Weights of a small image classifier.
Data: trained on numbers of one to four digits printed on busy colour backdrops, 295000 training examples, 1.0 epochs.
Rows from block 8 of a small image classifier, named by matrix and row number. Rows with one number belong to one neuron. Each number is 128 + 24 x the weight over its row's rms, rounded and kept within 0 to 255. All counts start at 0. Numbers have three digits each. After the name is the row's rms in percent of the matrix's.
After each neuron's rows are labels from the 100 images, of 14976, where the neuron reaches its highest value: "strongest on" is what is common among them; "patch colour" is the nearest of a few named colours to the mean colour under the peak. Only what is clearly more common there than usual is listed. The data: numbers of one to four digits printed on busy colour backdrops.
# fc1: MLP up (model.blocks.8.mlp.fc1.weight, 1536x384), inputs 256-383
# fc2: MLP down (model.blocks.8.mlp.fc2.weight, 384x1536, transposed), outputs 256-383

fc1.423 099:133150121141157138128108097144122136118096130127095118133135145104159085103112130081140141137117103143140139142140181133169151149130134132116181157129144111092138109133113136154150128113149100133118136124136160171100115118137152143084120135136130109118137152133107108129134096145119148089073102134112100107149169135143099126102122131114128165114127134088126095163070110167146098125125
fc2.423 101:109115127161133128163118110125144147126117110087101149156110159154141148106120146118105150082101137111159142156107166115149167122149153115102112170132124144088123143116172104116119143130176099106151142110120093072126116134155129028167113084098169144097155132122164154111155104140106155146106128105135076137131125093139108132122126096144125098135121165092134103116103160126135132105137
strongest on: the digit 4; first digit: 4; length: three
patch colour: grey

fc1.98 103:110098155070097135111106138114139121123157105084179136118134144126138107132056118163155117148097156102129140119141103111105190099169120108145146143115131126126145131097110153135130134113117181109122097082087108100155102140146132111150131137147144096142112096122116140187169109170138118128140091117112099124147137139143137123137118156114095153116140143098129101114101140156164151137120
fc2.98 106:106164170110148152121141149113144081151134119112108068130119114150139130154151145150104157145140083155136118128162163169171133108138156146113107145152135131173148102137146176088098127096117140126149116095101088112138134100157108000110109123144096184140121135139121145127095114121148128118093164150105152127096108153127133099148086102109153109137127137094120124122138144099147139127156
strongest on: orange ink
patch colour: brown

fc1.100 109:108147148121155139086135130127126133104146073144165140141147145099112138129148159095124131116134120144166124145136132112154144096116129115109158161122114119108125156177143149136146108142165123155097126144118120174108104127146103109123149129099123122158086094123124123128125158114135132163115152092113141088095155105121089157127132147127175154134136145115167174134159116075133075152118
fc2.100 106:126140136106121178121154089120124133160165139123094111122128138168159109146154110135126131151142145127148130121080165112175171125111079110137135128142141151121151091152134168152144067130125175092154143142132113161129117148132122117145083082117156109111142171087166149131108125123158172107095160164103149099095127120156112098125136078132157123161102164111112102167140156136152105160122
strongest on: on a plate
patch colour: grey

fc1.300 100:145125144145113154108111161101133123126132125109146142161134132139153103108136156118162176089114145108124146127109144152115119163164096116111137144115131111126137116100137136098159159114149114148091118118142138122110121117110123107131127153082138127174137140151153127136071131145076179098130165157155129105135138166178093135121102148108141091112164105138195107077117159088168095143091
fc2.300 100:117128133138098109127143124100138112135115166141133166114116124132153104131125074125098116122132082093159098165145164117120131104130125154130097101122123118069156127169182073119150141090096088091170159105104151116132134169163131152117126133139116133113114133119113127106133149109083126102141112101124108161101125110127099094120102124132120161154127172128116131085109128149133112152132
strongest on: the digit 4; first digit: 4; teal ink
patch colour: green

fc1.547 093:105127111137129132096158146137142171156068142154092120152158158147103109088091108099092143093164169175096098120175135108120140131099121094124147122145103089105150119151137138102146126130123129164123176163134143147116099166108096147161135085118137123102148130153114092132153173138114127152102107110150085171158147147127097123130123151157094142109084107131118097122137168164120157116137
fc2.547 094:128131140104152135138106148128103140145069146102154142116133103113140126178127121120135112106136141103150114154114126144106102161110142134122132139109150114122129173131122100160108118151122129102096109108073143085168154116163137173155101153183155121149168095155126149096100158131110122127128089128106117110139111075154123147153133110126158121127118122088157146169126139148131085139134
strongest on: the digit 4; first digit: 4; length: three
patch colour: brown

fc1.412 102:133125112162117095140096139091130129125109135107147122120143150129157208100120099111156149097156115121083151127122106070114105112170124112128104177115122102097118133125146113102107107104112135111127124160121121145124129128114115089124160127094106093160141135133099108121122120074141125134120108128132113124086121137146153111078104150113142078099144179154117168113119159090167109158122
fc2.412 104:143163129109124112120129111127123092160151109142100145118139130114098138124137122116072136129131123109131120152130120159172110122098145102119125125123159066134108102128163103176102143085089115131157169121135105121092155117122104000149127121078130129131108157112159163158148135132111115101120117173119102135096102113138151104172113092153135090098143117083116151163108104108127152096116
strongest on: the digit 3; last digit: 3; first digit: 3; length: one
patch colour: pink

fc1.714 100:113133146137134136103106184102088146110093113115106104108126140116130143127159146118119097131172156106159156106126129120090132158142158122112129127115110118132128136130105148168103118137097153113151108162135128172116114131108128088113084127172117123099097089150107115094144134126117126099074145149141106122189134157126131137156136127098108083082145167102102158115103127094148150125128
fc2.714 101:107148119160135119147159135135125145193100140103134130122105117156083081152160132159111101133113133139115104132114087075173147107088130128107121132118164113129113122113132153097160102125168155127095135091162091139125119126142134033158141136120134166134098109103163142143134129143113135145135158150140143109123114168168095121161154140129132084139122131103122149101123148173122144089113
strongest on: length: one
patch colour: pink

fc1.209 112:174087122159117123126105127144171115160081116158131151090131124106132163121128133113089121106131136099126132135133121146178201132169100174106148146150112162102101109161122075118126143126116125109107152121092154122147136087097121090103148152134147123153160139098139147144128166125110094145132121122137170145134180079119114138132141134104123117087137137104123138144090136086139109130120
fc2.209 102:145137153106112135130150138066111135147131150148128144110082171139159102119111136178091107115147106111171149114189148141146130153135145106117144138094082108148116139104146089174141139122156099143159148104125106100135139146116129000169114169121172115155141163108139118135129117123146129127091099158147104112118136144171122114117074110157154159163115117139123118091112137163119122139117
strongest on: length: two; blue ink; first digit: 0; purple ink
patch colour: grey

fc1.144 102:110190148124174120113160141104112133114147138150146145161141174104183125127098102119104160105127147130080122140113130124153152129150112112124108145143157096122088080102119149147118104127106171122174123143109140173084122136171171114133130165187130154145118087125146101116150110118122095141142103146098118117154122134139140104102088158148091132135151121135065112156097129111151152156117
fc2.144 103:156089157176141099147141090107160099123068106107146109125143146176130124120113133119165071124100111103157127128121149169127107136122156146100117100121140116148163123135132168114150114147132150108122108158100118143161116087122075078142098114131141084132155167133133146136183145158131141099109107106135155143160129095158091147157111148122105123137117156130121123115155178123146122136128
strongest on: the digit 4; last digit: 4
patch colour: black

fc1.655 092:115145153148112114115134144111098138151109115136096120119148115129171131092118132092167124099123161118147127126150169120098162141125088147111128177142144108084115132144098122114126156142100151112097104139116118192099132164126121116092121112107131117083109118193167091142154145125126127115108160166147124142115129102139117155120130102111101123197150115154150089168135110110133174117125
fc2.655 097:129138100157109099116091160143125123142112139097112128103107099138114137131129087139169135139167139140127115126088138110132134156113117114149152121132119122121092135142132126087108095129152160130157138127167130153125108123159133229127151125086097113124109119078122145159102083144152128140136094135134162101107105125121130166120139118135156109133096172116116115130109127174109146123105
strongest on: the digit 3; first digit: 3; white ink; last digit: 3
patch colour: grey

fc1.343 091:124163154152137094130113144121129086153129142127147113138139135093083104123088099126167147142131120105084103109145121142123147128125145139146159118139158106142173124148081109142150160153135145140075115146120117132103145137082116151092132090116061125133103123135119094165157099135098080122171109166150119115133139134143121148094134123135084105114118096104154114129097127129077107123138
fc2.343 097:154101104144115118122096093147135123108118145146114099149123153155149156109115137103117126140153118110129157123149111120106121152115122104148122136104145155179113135130134172124145153116136109095103116081148104123168153144130131255158139135134114162153171150121150136144113144128141124134123132108090144129165128099140103150135146139072133138086117168146155108146130165128134174116119
strongest on: yellow ink
patch colour: brown

fc1.409 120:144122122105123116082173098130116118117061138135113156165156081142100119099124155127119115148172171106133136121151091144112160143138135121173149085108154099150125165105136145091141125150129155099145162096159144100174120093110100134130128139156149088117135121132110102154123162142096118123105094101101130104166116127162154142113151127122141108129126126122166148111145137106120156164156
fc2.409 118:131146129097150109121120127114141104143122144172157119144126158140123144184131098143099094106112128133167102126116091152137101096053133113104148072123121145156121083088104153140124124151131170128104147115133133109167188122134142041132091130153157120117136107136111133139176119132114103111092129106135160135103159123100097118131136133133140147137148110119126140154124112139108114110124
strongest on: the digit 5; first digit: 5; length: one; last digit: 5
patch colour: white

fc1.115 114:112131132107121143164100105181119135146176141125150105155121150129152177145141114115112121115118145138182137146119089109093133118137145131180144093159161144086095164130157144122125136102118157114118099133081135099150116169104150097124087142123144116127114141158079074159143109136117128125114141128127112150140106109132086140098133108162149098105100124152127153090114143110115168127117
fc2.115 101:113155126141116122148109120138130146155109160148113126134151121095134134123169074148147101118122114135133093095103128109148177142115114118121116168112152105152112108104120160135135142134158092145109157117139109134148132134155107000154115147095104144131093151103114150142157145131141158093142113139135142114116141156109143097147123118131119129173136114118110142147136149175120145120091
strongest on: orange ink
patch colour: brown

fc1.622 101:106112112103124111114127105087113122087122173139101109151144128125154161129092122131101094101154178138149169099094132081175160090167142095162127143145145091104156107110118108109179113112126123091116136135112097135124136136109139106094123133120109087141188115173104105152152144120128095141120091145101124102165084106139167169125129166147124151124108102139162143083152134148122121152140
fc2.622 092:148165155115106153144110116080136104176141093105145111131098120136109096142114109162082094106090109132108112094125115151109085125125148089136112136115125103147112124100099135163144096105116121090122101086106140106175128079122087137161094046157129129108145137154115123127112103099071118095112160138109144130134122132142096103104092102085145135137087165112079100115082137178115115127135
strongest on: first digit: 4; grey ink
patch colour: black

fc1.169 111:117127163104148100123092115133098103167138136121140136123138113155131142109144145112062093090077126161157126134104131150120121098109112087138116085067130101126124143065127103162129077132135130085093136141112126116127143109106150128095151117126088130154142109178154097140163102119132110103179111144130119106171089098161128146106129139141144108135152154156127148143135098131139089145089
fc2.169 106:122110143076091117099128138131162131159160112100107107118155093099151080130183149163117126120109115106143145090099103145134153115112149138170132183138101132116158165108177123123140115131157105104154115102164114132132095098150137000120150096130138118113116115099095125088110148128113125119139179106141121143163124151100124088110118114176140119143116123135170125110121122168171137109147
strongest on: the digit 4; last digit: 4
patch colour: grey

fc1.577 092:119109140150134122126154174106150112139175118144145127170163139132185136121131125135134128156135184146093141103076126140132132109138101160096147153129143106161104148106113157128114076119130098084095094073114158156175122105121160148110093100141146164129118146137181110170172110174094121120147145123107087093157147082108115109161134139134113111145114106125116102097139158137130165171126
fc2.577 097:148170134154111111113113091122126104133160131166091103095115150126100136107144106117180103094127131152176147169143107150100129129065162134123155132127107111089164103164185092103156142120149139128146175155128093108081159127170126141131121118123105148159108143156091117146125151115125144112127134180127144160119143134150145170128095130170150146119129122119105142132119156114136097108097
strongest on: length: four; the digit 8; first digit: 8; orange ink
patch colour: brown

fc1.438 087:132152108123127163150180135116112121129129120130093128126126140122139122111148164139134154095149127112121145092114115179139185123138115119108145121147136141083071128102090110103141122125138127122149103155075142074125128112142138145148141137123105119152130080114138112108177109137121126148144143120159150118119090121104108158070179110141120146103126134137072152125132131121157126074121
fc2.438 099:138098133153154123117107110152128109129093138101126151120134149137138136131120126109108140147136138119122131099109129116154143097142117147103091129130141159157097155094123145109146138135122125172141124134139155159158147136113120255093150130131158136102122161132143136127132116127143160158131107142117130137155155129143149128131114124119133156127104142123126137149119126137110149135140
strongest on: black ink; first digit: 2
patch colour: white

fc1.227 096:088110114131133145106150158132079127126149109136116143141129106100133129140095119118153128097126113111117126134119133088172134131177130110100153163150108136155096135155118133116166139110144128110133143097120143138091133148124120100120166102065084121113141183126142113140103120098152146113144122165094167140137094144130113131108068124129103161147173127088126175107104099150186124095128
fc2.227 096:169164153159079144126131104126132113104133118134152100178136154141142166112136138112133135118105081133168110123127113132117153117148131112110131110090167143127160091114125133109112115104118165163146106132138115107126115132113144173124128144124117104154176145128063166166101178120125122117106107115112140146110161118158130104115161136098097154123124125160130146083089138106150128146104
strongest on: orange ink
patch colour: brown

fc1.674 102:139125124134142140118095138137120134169112098137107153117137162137150176074130133141140096132123152174121128162113096158129122119100121135161126124142141129094160119137158088156092129101147079137112089115093108130129128116136101154125133184155102099098119125127184110189176108116136096139106120135117130127098133141082142152125112145155134111140149136103113112125130148126165143157142
fc2.674 100:147142144100126106115120095133158124151102138151117102126109152124133119176171113117131107087140154122166147128120160121118135137120104165155158091106119133088112091149107143142117154091142109125129132136134116143144135121142156000156143127140127155162097144149122106129116172111158157072108124127140100137157131163121121147142136140105115128109128129126145127096139140143140155120114
strongest on: the digit 8; first digit: 8
patch colour: grey

fc1.667 099:135125125096148133118128171087147150156144134149130134116147107116108095135115115125169136074153198158147147125133135152096135112122127121128119097115109121127118116138105130132168115125108145114073115085119106162097171137166140111115142136114147125105105170164158094093139082121118101155178144117122133130168095093159122158146134156118138162126137101120122100088114092137148158116108
fc2.667 106:159135140149130102169146086124116120108117110084110141126124105155148105157119134147161162151154141139119137145123151111156131115112147128146139146151117133127102143127105134118090147158125162112131138111138131170111085128103109255146129102112094135121126125120135128129099144090134151162146107114125151099115115143101101114090111148129156100111108164125139104137140156128130135149113
strongest on: on a plate
patch colour: grey

fc1.539 092:132106161123106121060132155108134099076129127096168127136124099156158151102155120140162167124149177106152169134131117140145140076151152135138154138134135132115162134113154132138099130117109124166172152165099168153089119143135156129135150125121147106115153087117153154112148154138095135184148117123097125101164150118167117165092086118124140157125140134146146147142136182117129101112115
fc2.539 097:146144094161168184122098144106168129162130170166113110121111126193102099147105122133124108150125114098136127109095085161150109138135106114129111118138152107128094122122126138178179150145065156114145149106092101086168104114118109061111112090118115125155110125111159127097119156159105127117114147088128122148082133103151149130138136142146154076162121142138121141160132151181136141115122
strongest on: the digit 5; first digit: 5
patch colour: white

fc1.177 090:143151144098123149169130152101095150110159132116166110115101107132148100162162184123151102118120094112157171130141157088116135119120098167146151158135129114126104130177157128129185139142104082162133145101072127118100111150183158135128155140073135149128070118125099120167125121107121119147113125141095127133122120148095112139129119145150144170123097125143156177125123129098167142080128
fc2.177 091:164091134138118131091138138154101120112083128114127109131187108146080148095116135142122102104136125123136144134101132167137119128140121154149115148132151142125164091141098105121098144116134192147160140115158137130132108096088086219160129152142079140162107097134137118115154168162109154117146131151135150128130120122159083122107104118122153113115147109131143143097084135107113141133136
strongest on: orange ink
patch colour: brown

fc1.254 117:172133146136135118169126118148125118105131112118120144125137116120134160101128133088100175149105101134129109150121167161145173146119123196121123126077145150097163122117152100121126130138164126142111119172088161136122098113182108144120113092115097081143157182138166141184142092125115121145146108122142168139120117083135089168143154140161109160154127126106123155117086136146123133154185
fc2.254 107:105113123147114124169147115102114140135152157113122119163120148177124128121121149117108141099111161095169128121192153115119164108121109103127153158111133101146112113119153104127135124132144097144139167104099090074118128170144163018116097105143140144109158117124091103126123101111153153115150141115143085146147135127126111082149116101133090094122131150112138103162108155097135122132149
strongest on: the digit 4; first digit: 4; black ink
patch colour: grey

fc1.684 127:150150103155134141131104124131161122107090132140127149086115153157143154089109139094108150119109169125125102111105103146119125119141154146112114161104104143123128110076133111125131086144140115142158073110131097118178153148120133147107168167097125100170116101150130115166159123094114122095120114116123164136119122158146075108112084135166147093133141137121074121141133109091130121150111
fc2.684 109:115088108091123139105105117101125183143099148138078146156141114148119087112120165152110165138149106064144111118111133145132111132088097145116125155131122140174138125096134156132137118120142147095113161107144140103114128121113142009137101120131134101088135094087125125103128118120097116171155118138104139139142133106096106083154162129170174167131119143125158120134155134157170121108152
strongest on: black ink
patch colour: grey

fc1.162 091:117163154128120110128161105121141132067126154138127136130101136136123123133109132163149103128162138113142142068103093100142114097137136112156165091151135089077152111124093089116146100129124081121146117161134127132149169092119165130160126136122118124134149106103131128164182172115122172133150096116124122100165113131113136110126151102096133117151113076085104142109131185111094107094112
fc2.162 099:143112097152098144118098120156105158111090133157123140156124106144105146121145152123087092134087133141112133118111101162122171136139106115131118144144148119137155172128102148129123143166122159134086104154169154137125129131093107255119111141159152163156122087139123106097137098115132143136138123132132098133114122119154151156092155133118115149139113112151101095118143123172130102110145
strongest on: length: one; last digit: 5; first digit: 5; black ink
patch colour: pink

fc1.697 093:152125095103078113089126145099142142112089093161148137074081153135109117092129160117143137089112158142101146114175157100120119146159119119163151171149133117100120132168121119100172164119099135171108096110160141149095102127134142123148107113127145093149162133119118125095141189094110171112070120133123082108115127111119089172111129151130096152161124148140161133146158154090149082082151
fc2.697 094:149126129147104135135109132153150094136130125126175124082112121130123121136152083134130126160131106125156117149097142137160148155144110112126090137145156148131109132141179162167153145079088099137157155098131094104142113136125124187131163160096145100127144143145140126145159101097128125136169143132123126103081134090184156097126157134155086157127144139156107114125128128170151160121123
strongest on: the digit 4; first digit: 4; white ink; first digit: 2
patch colour: grey

fc1.509 097:151090057137165097076147158145166110110142128107127159113176139121126103144107119111158119119135139121108096134139111133136081184158097179110140139116158133156075118132092122143167160157119123109143153116170126112117155110155101065107106147113133104153140111132132156168116130154150095101077140165119119170103136119129142109159112095112097157165138098115134135168158168148138139118133
fc2.509 093:109138148145140163088059090157097109179119149106109069148140098143098153156157170115135093149138069127122081134152102146144108108148152089106126147123088123112138119156113158139106143092132140164087128132105150113184123164134099221153154126149166138128139107084121112151156134117119132119145081141092131097123112106123136147107150158108149110144130118164136162079094093122112082120114
strongest on: first digit: 5
patch colour: pink

fc1.590 116:114155128126117139160114101137098114174159132135105155161140141134176098101106098133096087108128153066098103150119158105103129102104155140126104133135142153109180115128066108133164127162095161106141108134099091160136129132123083171093130111107126119126175073154099137098188137131150118121120097127138160130184155140147106145105075170116112139087096120096136154114128112142080136145089
fc2.590 105:117123110113106102117126134107126139130122164110131108132117122144148093112140104113138128102132078128141148102158152183126130127117118147106135146123146149159120127127144134089090069102139118099128161092165110120137120125147103007130140121148121120121128146139116123177126146166119114147139113109117110093130135097102101132146126134116155094105104125160122122115141157066160195133140
strongest on: length: four; the digit 6
patch colour: grey

fc1.132 096:111115130131150137103142139123135079115083118128133110120162120155140168083107122077123144120106157153157128123165160153128120106167093135138196153139132113104175120156126155158156142141143116111123127118102154103144134128143122132075123168147164162123101118177122085149085127112145114124092099111116115156166138138132099155158119121160119123145166113125140132132120126106146130158137
fc2.132 095:106134148120099126135124140176169135148128155137134149119116172127137078120114135154125134132126126118130130171061135134193128132088120126114096103113107146095132163131171097105111149147109142136141121147160165135138147146154158125137134162130185114133169138078172117108144131118124119172149122134120133123086150111140116115131133114156141109107139178102117111137086115183122103104101
strongest on: on a plate
patch colour: pink

fc1.210 095:113111115118137099143139140157121146125138133118127129121138139122120133111088155141129152099115106123140099156143107125152148085171116137163125110116176148119139141140082130111138129080100119116185110103113083123125134156096120116145109161100126121126152096166134121154115120132112093157100098122099122126137087120084142120117128128099144169128089162121134153119120119133125168149135
fc2.210 096:148120118154135130119184092123114123179127137159153115103165152116121086133121136147110132097141118107091137117128120121126119127128162097117127119164134128115085077132160134141157105126123130159126143118133142137153104092150117000142103132150089160147107145102123135131136163129149136131110120139143130136151135111125158126127152080133135108132149129092142170107136134134104150134114
strongest on: on a plate; black ink
patch colour: grey

fc1.45 091:169141169128158126091129147100144142109133131121123124117129157134117160123081119117119123132159134160131105112132141124124122082131146118109153085141165082105130160129129125161127135128131126116133140101094164116106159137141123105133127124141149125140160160115113107176172155159101115160144129098111113118091091072129118144139148103153148130166089083133146136125123133157100103084170
fc2.45 091:128131116131097133113149110138150098129108099094155155128119133130136142140113102135133111151132147105156088177151094154172128172116094096148099100167117136083100142150103148145087150118136128168118091099121102140135127107101134231152130138129130185151128124137163151120119107115156112121126135122117148138117126085135127124129135129127153098119103166118115089115112126163122149133102
strongest on: first digit: 0; first digit: 1
patch colour: brown

fc1.130 109:164136111155125136194098110142181119155131126117105108143111130206154133102136129116142104105128161144146150158140165086129131138117132115156128132118142143119138120095120123170123139119146147142134121137095133139144131120152104139079115113119130121087131112142147109129165140119067162109094112152149128127145131106119106143125112125145089180129072150150135148153174140157185147125096
fc2.130 100:108147126117151136136131131117112134128091141154122093174113139146110117129101127118118121120129139085120111150145106129151149147106120167144097133111102143131102135099136122114104135122136123121117104142104102127117110110139143003145131137132088138100128105074078151120098135108119112149145123154135144141129142167119129088139119135139116099140160150091169125120092140146105116116139
strongest on: the digit 8; first digit: 8; length: two; last digit: 8
patch colour: grey

fc1.664 107:124155135131130138162124170058153141141134143128153092118112088107156118130142157094136124126160147134116154149097071091069100147126124172091132139140135139122102098095123110149063116104089147124113142153137101116157125146079136113139111159116091143154144120114134106146170154160131150115166132169049151119127111105095165099124124168092108083119130105130126177141142138103072124111157
fc2.664 102:144125130095111086101121111135066124068111096106131143131164129142140125140095138122132134149094146123132119117130089148117121106172131094114115132135113158165101093115104122119165131068116162080154114134114112109167127073108092117159152114140104167147136143095149139165103091163104120103182129137107140157139136151137102099161119114096102118140123110119111101111115109144167123101154
strongest on: yellow ink
patch colour: brown; black

fc1.338 094:140094149128155106122150135139180125172125135183179095145137112108108127132102160120127102118115150126120079160148126132125125131120141145119144110151140102117129142125132102139122141145073149163086146134083142158110161162179080077095096127112082092094116137133110117162134127122172101177144111135111159107129124100116094117151125084122182137157156117137118138131119089151141133164143
fc2.338 105:144103143164107128122118122112106117105156101102115135102175107121123149147099138120153124139148112148086112158133135115158089090101135136152111088135143106176140118135144145123099172114115158107156090143136141130157108141150121255131085134181134118140122142139134136121114135130096121117115119114132166157136117105087137120137148129099164177099134110165144134152161113143115114140150
strongest on: the digit 5; last digit: 5; first digit: 5; length: one
patch colour: brown

fc1.180 094:098135124149088116131137152128134121099119134135149164085090134140090076123137100147103183122096144145097121130111096122112095132101166135122137118074137139150163098110124129098130149132114098143165110162169117087107127102160093101152150141128141137117157102143171146127077124148159173177101149154120097106138093153124153168143154095154123160093160122131107155174123101117127103110122
fc2.180 093:097126130099141126138127095117139143137128111134143098146125087110113151148127159099144163138094121107137092137148134150132112122135116126098148115139084132131132126139115147112098173091150115155108120094144131172141094149143107145112130178135157129122122130115117108108104126140110093100116133121162141119154132127128142116148141130099119123125091104140151135094148138123176149151125
strongest on: the digit 5; last digit: 5; black ink
patch colour: grey

fc1.537 089:146138135122108099110101161114097122105153098135138159104176132091115111149093106158126108135159110125165103104092148125125160086100099171083136147101154161129109166133167155131136164142130090132103176113133139111156090159150098130165087096165114164105120129129119134148128121131071093172164159150145128137126154138124105135115094083162112125123124138139168162106141143126148140120119
fc2.537 095:109088132118107092087129168148122142146146155147117174100150137146160145127134103107106130146128138166111098119135128123118147126102151104130111119135145132122154123143091142108156115117116173131126127134112119137134129112118114239110183099110138115125137127107104165117093121117122185106158117118090133147113152113189147143165151151120130132153090136122114108092107116143096136116116
strongest on: length: one; yellow ink; first digit: 7; last digit: 7
patch colour: black

fc1.306 092:091098137103125096106119131106162157144119093141133116154130106140138138137131103096156139184119154113098117133179090164135147134099157145142151086144127139090121152125114092130146132159131131124089152112152095097106153129136074136134106121104094120122113114113145122117099148118126126113130122128106135140156126069139133116132138098085110126109077121125124079101144121121107113159122
fc2.306 099:110129192129136146113122139168084097133142126140113132123119121124108168144151139132120127146171098128115110115149118124106121185075121146111124136119187119139126168103137150144128134145121102094143144168092125152132161136130160156147111113165162152127158160157131089148177114105115142138121093159144116115134133114127107150139166107162167159120142133117102105136140122176125091145148
strongest on: length: one; first digit: 5; last digit: 5
patch colour: brown; black

fc1.542 096:165131110112172107144102106165138144166088151129084124136105126146092123109164095110119109144154123082126149117144132115115135148135151134171102141155090148132111160098147146129150148166164181111129090144144172168153097106123142144083175110178159149162144099151117105081155156097113136153104117145142076127100123175145151136115111126126093125093112089137109127144132164136151099127116
fc2.542 097:077131103099126111108162124146145155174088101146129161117130112137114105122092143122143111108136163110141154108112129146134116158156133103138143157098149124138128104113125114105106127155159119146135135114174110152151115096133137024114131127105167161137160165114143168096121140136140112117123116138128129128138140131181077144103112127111156109137151130096112140090151140130119130095147
strongest on: length: one; the digit 5; first digit: 5; last digit: 5
patch colour: white

fc1.302 109:090123111076102158146108092130131094175155129147120101141130089123153119073121121123129131153125100096075133134133090169128120100119124188138113129169122128149090121142083141062109120129098179149138114150147086140127163096104124141156137117120107133151122129140119158114131142142121121156147111125078137139113138123109107124166125153112125097109138080109136163167129160151106118100106
fc2.302 108:097179140118152120122183096109100105144128140136132115157121108141117146168162150157130099119121088140122151127152174186118139118144148130155170116151142102142085088077113136108144136107124121153099112116131117129110139071108108084123154160140086146173163133130149072173085138161117088159141166151111168109130123148144094159173144098114106131110100134150118140140091145109132123147156
strongest on: length: four; the digit 3; brown ink
patch colour: grey

fc1.212 095:118151138142156102142108112160129144128120123151159145128145149110137124162137150170138122159128146104121146149109142156143182141158119139115161113131118130089132126135140080143130110129141105171149132141143163152088127079165123134121144083115118134092172126099121128127153101151123148084144115108115114127125130121158123146087157166173148178168121154174145106141159123092099148110137
fc2.212 103:159117158140140141119148150063143137110129149146118138168129149168115128125074111123150144108139093100118151124166124093144124085125153133140102157089106118111128164152104105158129142150153116112150104129102097126110088152120124153139106156135157130100164125121094107134106168143093144121163142106113111166099076110155138163108124154159080127095082156111145114143135095140173147162128
strongest on: first digit: 0; first digit: 2
patch colour: grey

fc1.494 101:150151136121098111144152167130172161097144143123143074146162136126120146174098127099130108114155110119164115120115075120148149139107159126131096104138148085084150131127132127151154109174107160119130162105121114149100135130114144142110078159107149083101092130103148113131118103094132120149127076100102143108113137145153125129119095130138124107140144103110171142097138159113091131132136
fc2.494 094:124143136108156142154137105177111169130113179151116142150138117188191107151105129129093109139111149111116116116156136110110084132144168157137119075133104147096163120129155119150151171122142116150134140157100136140140086129103095190186107142143164115151132107124158144158157145135133104144113164094155166157134129058152114114114153157115100114160106157138118112119159138108128123122068
strongest on: black ink; first digit: 6; last digit: 0; first digit: 0
patch colour: grey